A small sound classifier, trained from scratch: 26041 training examples.
Rows from block 5 of a small sound classifier, named by matrix and row number. Rows with one number belong to one neuron. Each number is 128 + 32 x the weight over its row's rms, rounded and kept within 0 to 255. All counts start at 0. Numbers have three digits each.
Before each neuron's rows are labels from the 100 clips, of 14976, where the neuron reaches its highest value: "top examples" is what is common among them. Only what is clearly more common there than usual is listed. The data: synthesised sound scenes: up to three everyday sounds over a background. In brackets: how many of the 100, against the usual share in percent.
# fc1: MLP up (model.blocks.5.mlp.fc1.weight, 576x192), inputs 96-191
# fc2: MLP down (model.blocks.5.mlp.fc2.weight, 192x576, transposed), outputs 96-191

top examples: quiet level (59 vs 29.5); background: none (58 vs 22)
fc1.463:097077144122128099131159154079143059102156186163161073098147213158152133175149131065139109130138040114102167128166130086119164085158098172175190150114100079108136094149111184116109127103141112115042168127098152102102114163157188077125120078152066123160117141103183149157160117068086126105
fc2.463:139133169121108140089172148103109138171087118143080152083119103098182146101134162115108082094101153092098066088153143141083073171165087152149171139065131100062140133155148149149181147153132101138092166141105199085155144183146159087132068117152130139112118134172137200154180117158102152147

top examples: number of sounds: 3 (67 vs 33.2); quiet level (65 vs 29.5); background: none (44 vs 22)
fc1.120:111122127129144063171132137118116112101140150149140055136091144157145163155130147170172093134134053176137184130160131085136182059083107109183136166167113121097155108114104096124111132189228150095077183104106140110074088132134152105117093088113079116166161176086126139188141118126109144056
fc2.120:144107102107143138083183156106105137139093114113109166096117105110130081120082110109113119089146167045114061099108143134138066162187139167121137105097140102142124151088151166096223143096149107170130130151154160142168160126125137116126148134103128117145134119192143114128161149137137136184

top examples: fly buzzing (25 vs 5.3)
fc1.100:114097146094151180027207140134119149129054135132089157074092091114147140072082124134101113111109117142081072073111174121116066143199112156183143133086110092088175094103144177136113160128108101141106107153098170102171160188126193106152097124099103136151131102162159168170158102059165155121
fc2.100:120159097118108167193085120148104179155166130157189078158128108165135149163152126173129163168119126151174164162098069164167164142098132108073110124162118167126126114139099082154135069125138131108160129094116107139126087064101055169128122098151148108155141180117065094095044134166135076127

top examples: quiet level (73 vs 29.5)
fc1.220:092107098151131125179123164128125104100168184116124038097113126164157146179130146144129130151151083185114211164142098110154196029104113139177124144204130144120148082118106133134097077145170146121107161109115125117069076097157142126128095088113095130188126149122134086156087117107094151072
fc2.220:148130141125147144074139137120096121144082120095067182104095118116120080097114141116134127119121154049126102097119186138086087206172137153133133107137108105138132163126155187107182187130124069145154129171155156130188185150130164106133116172118139143061134092171148142138135162164125148161

top examples: number of sounds: 1 (87 vs 33.5); background: none (54 vs 22); bird chirping (32 vs 5.2); first sound: bird chirping (31 vs 2.8)
fc1.553:143112084140130098195078147114110111136155147161149038095121154130142122178141117147138104108126081143131146180164071115153197102097123108134148168143159160107131138126090078123122091175157170120113177114113139135057074080147118172112112103119114110175157148099141134127123120161125127087
fc2.553:170113147173155165073186136145122109111104125112066153091120102117177132124126148114106108124110128087102103092084172075113065149151136159178147118095109099107169137136144205116117184124160106154113122156150184119160163198132177092133114121126136139072116176203134146152139103132117157129

top examples: number of sounds: 1 (64 vs 33.5); background: none (49 vs 22)
fc1.31:117040149074152099120116144098152036101125190140196093087140194110155157141095138101132118137106081151110126121163119103093146064080116117143164160117162091118158100083116161125116106096094158177092143113095157124067092112135159092108123093125112120125137133062154126150128093082136113146
fc2.31:151173111150139093105148144117085140162128067183094125118148141068074055089122122104063099100169194072124106137137112147126105212120141145083114099097153091138080150117166141116092121100106101125124117183120116129127148126133107126141128159110122124102130073118120124082175149136146128166

top examples: clock ticking (30 vs 5.5); fly buzzing (25 vs 5.3)
fc1.360:089091135101116096109164136122134057085059159108166148040139199128159113142116127080152073090083082151098076123151173097108110130176108153180180149106149064093165103111122177112089177081126166140088145127100169093099151163146173086134085108127083113126162110120154161164186129102115133168
fc2.360:134182093152117145081062083081131202172114108109120079163097093146110131153152124158115143137118122121140188156113098159116150191055101078112121124153104201198108120145158131188139151164172164087142127133098091097194077119155094142181153124113156176129120123171143157108040105116094118069

top examples: quiet level (71 vs 29.5); background: none (46 vs 22)
fc1.409:072146116150111073144129145120138110103183176166138089132085143145159179150159177163140128144147058168117196157134125105175174088095109120169158139185130141094149110157066102122124129158218134095104142076094153113070092137129168121146090057113058117147144182091141106158124091120115140059
fc2.409:143137113105153154106156107122109136159103120084084148113116073109148087116114120137118132125128129064112089112092135138121102166172133167141137107098137097143120151080160125102246140101114080166132110167131152134166165118114127138123126124106160131119127119169139136123147134147152137160

top examples: number of sounds: 3 (63 vs 33.2); background: none (56 vs 22)
fc1.81:161113162130117065082149115131114103097090127098104152065120157131131118150129140111131066124104114091109077089157193088060093143143101157223162127068095078127180126130139210126110171163140101124067154169095136113130168177157182074155116128135115141088151147131162159176175118136116197147
fc2.81:090112119102047114149136176106140088082101163132131134104105122161181162144189121119147142144100068183102099125123117111155157072124135125157138149141138132070139113104082104127133102159163159061126079075135177121093084110135159121122092086168091062190157146146130150135138117114139123120

top examples: clock ticking (25 vs 5.5)
fc1.236:089088170132146095080173180092107058078093168123108148023104135152183148124132176087113076117112106124069110107130157090108106135162102156178172129066143042086186093108091173065115156127158137128080151138097153097103125170131159102145068130111088079151144127128155163186177108114130156141
fc2.236:134131088127063116178070101120111167123167083156140095139141148131114165125212096131096116117127135167099177164134087155140153129114146134124129150155150174110137111172114095209133119136121178055133142120127125143095127119145099157091092116152133156161104131085144127159139130131065125100

top examples: quiet level (71 vs 29.5); number of sounds: 3 (60 vs 33.2)
fc1.107:114100128156115062179127146114141072099195147155122048097110168126152159160124140159147092125127062176124180157167095102168175039081114144170166182146123143104134143112093090120115113183191136127101145117122146108044086113141149126133114092078107112153179158071134128164141119148122143076
fc2.107:135120129097171152085144131118111133140056116099099189069085091076129081121101093088085109125105138039114071104125147148107084162170151165129124133100153091148140145079158154118181134125132117158126147175165145151180190124119122142092132132114152139121117144172132136137164147136136149176

top examples: number of sounds: 3 (62 vs 33.2); background: none (55 vs 22)
fc1.347:158107160120125094088145106124113093088101109103111145090104139132128133127121150114150086122115111098106088082140188063074092149131113165226156136057095068124189136117133212117121190171157104128061158168122140117127178166167190077141114115141118151089140148114175158189175116133111176130
fc2.347:084104124108049094140107163110148103082120172144145135106126130157169172148174128110154144125106059171109085133098101104169147059106141129130134133138156132090133142122067106113110098149148176063116084076135193135082087102096150129104099109184086059176169133126129138149140120124152101127

top examples: background: none (73 vs 22); number of sounds: 3 (64 vs 33.2)
fc1.29:133082201130108102107134142089151050074144177135124127108132184172161166129158124099109110113099101126082152129127163087082113114082117139168125149117140064086146139160122181089064177112138123100073165149127150109068122158155154088100085087155070116114125145090152137147119116068075159126
fc2.29:147175158134126131115151134138093142141136088173056110139062079128147144107091148147153133056134158184144128131155135102131139181172111179154147160177141114075175163145103119143087162168173067129126133134135118130127133149136150081088114079097098128141177165123142162153148109190162155092

top examples: quiet level (72 vs 29.5); background: none (54 vs 22)
fc1.48:099093122138127072159131131113144094105150165165186067118142154131160155165126144123124108117141079172075181136153089110156215066098119091145161166145172152127109089120093113125132106172180164145126130087109146120058093088146136143124119075112094114164148187066138092117095106116138134089
fc2.48:127128097154125136079159120112113121105086121072067150081057092118114091107097144107102115085153119071125074111140193108118077193181149170188165128110152125138164158155121174111128168141183096129096195191145113154148187172129170111094165114134116143114121162179159137187172125114122167140

top examples: number of sounds: 1 (61 vs 33.5)
fc1.290:132144105159117100175085135138106133142171171178150048148108093129142159178128148173156125126155092152141175174148076131155191077068094096117127149180127162117098111131099072151134106191162129118165149119097135121076080082149122146128119105117122140153127170118126101126108116179143148040
fc2.290:156159141183145161071178141141085131129099121127048142099118108138173144112114192155077144136153105103118125130114129131098095198171094169138173078098100083095124108128127174125109157101141101133098144144071155069183162167108125081165083145113138107106116138194106136130124078117139115108

top examples: clock ticking (39 vs 5.5)
fc1.261:098066148094141088096136164114162048073063171120138142075106130144135161136096100092172084117106081097092093077143180077135110133123158123177102182088181095095163110102107178130124167134169158135126135119148172145133131173118164147073115095131116091155170192107120141183156147108131163137
fc2.261:151161075151080165153104116138138164161160134134161103179148081137145118189184085139066156117171098139126203153124066146187178099147156076093121111158148156125105077192147097159060096137107161101155127123124114169133069099126111176118130110120176140142076142114125117094096128100092108118

top examples: thin (high-pass) (29 vs 12.1)
fc1.258:075061184140133081167123160117178060058137207145177072111125156134165154114106099125174102129103097171080155145148142058167148048078138136150145175149127116104126124097090097077126105111148185133108116094119168124062079119133166119117110096122084094164147136096142127168117132097118113107
fc2.258:172132133079150119098146110120092143160075070120103136106119140031101050117088135095113069064104155034130078133165125203092111181173120121125132109089163114133119157119194144155154129107120102177120155180139136133141167123148126147133124172109157148087141099133162177122158163180152125179

top examples: background: none (58 vs 22)
fc1.350:123065228085154112063140132073182037051092154128122148071125138119180139096071102104115099130090127154088103129124142081086084114108169160152098163076140058085137116096127169125089135082088134150114147118170183150106131166116135118088097116099080106106150105125150144134132140102148134159
fc2.350:176182095149148120146120100125064178177171090134128119192110141113106125108123143176134141148197186141190157138119122139136118180111103109110113106111114172164115147122101092124079112136120096147134128156124093126150134116093093138172172146100155119080104084114105124097107121146166107119

top examples: quiet level (63 vs 29.5); number of sounds: 3 (60 vs 33.2); background: none (50 vs 22)
fc1.475:093137133124111069125136138129136108094163159171142075122080142153141179142164161142157116124143073191104191148157100076149191079084091138174170129171111124098166105149083102116110126198213132108077162098094134100073090136169138107151102070114075118164136158065159138174129106111123143067
fc2.475:131139150124151130093167115156129148141090119108099163079103091110150075110091132119108119117120151072127081104119122162126076150176159171128124118121130098139123163095148137107249113112121101168129119161164144153166154118111134125118118130104140108122131104208139134130130139147141123176

top examples: thin (high-pass) (29 vs 12.1)
fc1.171:128101097123100146120109111172169089129117137101167142119165107118108124138145072130082146151091132068133117123085119119164162131109175088099100172116186146157099136158132138152074113111097153123161077176172110165134143116084106159061150138164168123084146085121112099077093141141105131159
fc2.171:107150106154036119145119113089142163186139167180092108132083137162093104107194124182095141143171142087166136144120141144152085129133158134108099159154126140138131113184121114108211138169135073084157143118122090138105162150102087125140129121135131136144094169157135091182112147093094156105

top examples: number of sounds: 1 (75 vs 33.5); background: none (58 vs 22); bird chirping (31 vs 5.2); first sound: bird chirping (30 vs 2.8)
fc1.24:129085141124114056134128151092132070110162191167205047113124149126118131166130100114107102125112054136090147184194111128124171097115118111147127161126171131117131110123135118155115112143146146128104160119132114133065115073194152140094112042128119140165116185055178108138153144151125160082
fc2.24:132122113096151139088198169090128132115068124131076194107089143133183139119114125073110098125090134079106087103084165096106109205152154147110173126033156092074161182101135165149133165103139139139105097117128163105143151189138129113104079113132131114130161139207129137118150090118096151136

top examples: number of sounds: 3 (64 vs 33.2)
fc1.400:115061160130121080115152170099116062082100147123105142016069127151172140112125131104163076110113089116079096115126181081123130118149132163202155159097141075092172138125093170068116154170173120132097144129137179123096133153130200105103095112134082098135191152134162154192166124120112177119
fc2.400:166116123150018145151112075141114151160126125141130124127074083137140168171215094170117138123101105142140164134139118161143145143134165096164120173188134179118160116157132141223138117187151120023152145140135146160165134101166141147113134106190145154094071196144122152137110141125093167103

top examples: clock ticking (30 vs 5.5); fly buzzing (28 vs 5.3)
fc1.47:118066186094159108066180136076129107105062144105081182058123136109157137092085106094125099092089139094087070080153191097089091148137144153174123135086137078091164102086128206110104193096115123152122163133132171120133146171137151104098109131123094119096117137139160173165169103066134133155
fc2.47:135176091173090147164111124160139178162177137158150097171122099138155157176154158196102174157157121149172173166112092179191167115107105074117135097140102170125095095143110105168106100147148135109143120123099124116129079090104092141153113090124160101122124146125088108087072099166154094090

top examples: quiet level (69 vs 29.5); background: none (47 vs 22)
fc1.550:104123137149124073161134151131128096093190170169132072108107154150121166162160139156154098137128067158104173152143130071140183053089090127165171138161125131079135124153077118113113139153207133117108146094086140112020101123134141109123110087102099109142153154078147130152118076154110131070
fc2.550:142129129103142147088149137124124116139070118092071152074098053094123103106086103120116105103106126046133091100123132138114090195184171146123133131111148106148147131081157140125223149111123095159139144181170148166186169126124135133106137130120148119132107139173147124151181145140155142175

top examples: number of sounds: 1 (80 vs 33.5); bird chirping (33 vs 5.2); first sound: bird chirping (32 vs 2.8); background: vacuum cleaner (25 vs 5.9)
fc1.373:117064143092139050111122145078144098117153197159152023090116168111154151113109107141118109122105073159103156175176089103093176061104109107155109148161155110088127106094130091146091063166165157150112116114112115136075091089149134136109104095085102143137121142054167110135119132096149141078
fc2.373:154125116141138143144140145116148084116083092133129171123120131096124066131108122069129102125096143041153064075108137132115096140140166141125152123081117134133145192112166204110150130102124121150163137169184153154147150126111124108111126190138161130127159112159124156109133165161116105233

top examples: number of sounds: 3 (62 vs 33.2)
fc1.224:162138198174066064062167103104112122138128141119109108140118166099135140089133134105107110108141163098115142159208172094056132118109127122160100114085092093092115121138184158145059174139132103098117198145112111110118155171183116076153108131142107164048093121062174156141131098114083178097
fc2.224:097087093047110128130160162128155120133083170125166118116114119156137108129150112083201115129080121126111089085103154093153124101116160196129135165124154133110171156092085140113147090106118158108128075046181142139137121142111152127109114135121093071204174125160120152121134134104136095162

top examples: clock ticking (34 vs 5.5); fly buzzing (26 vs 5.3)
fc1.102:104071186084135091081159151096153080071081159091094168067111174111152148075110144092133059091105121104086081082161154063101088138084156124170139164092156053094158107102112177113098156119120156145115155139115151128086136181149182123077102139142087109105148117121165168175159118058146176152
fc2.102:148148097156104155142126116145121189152179118152136084144108111153142153183138115191094146149136084170154183166082091184166192162146142099140152146141123194107130097172113113185064120172149078112186110130093120131194104111133107135184114089107164105105098147150096117136089127154106103079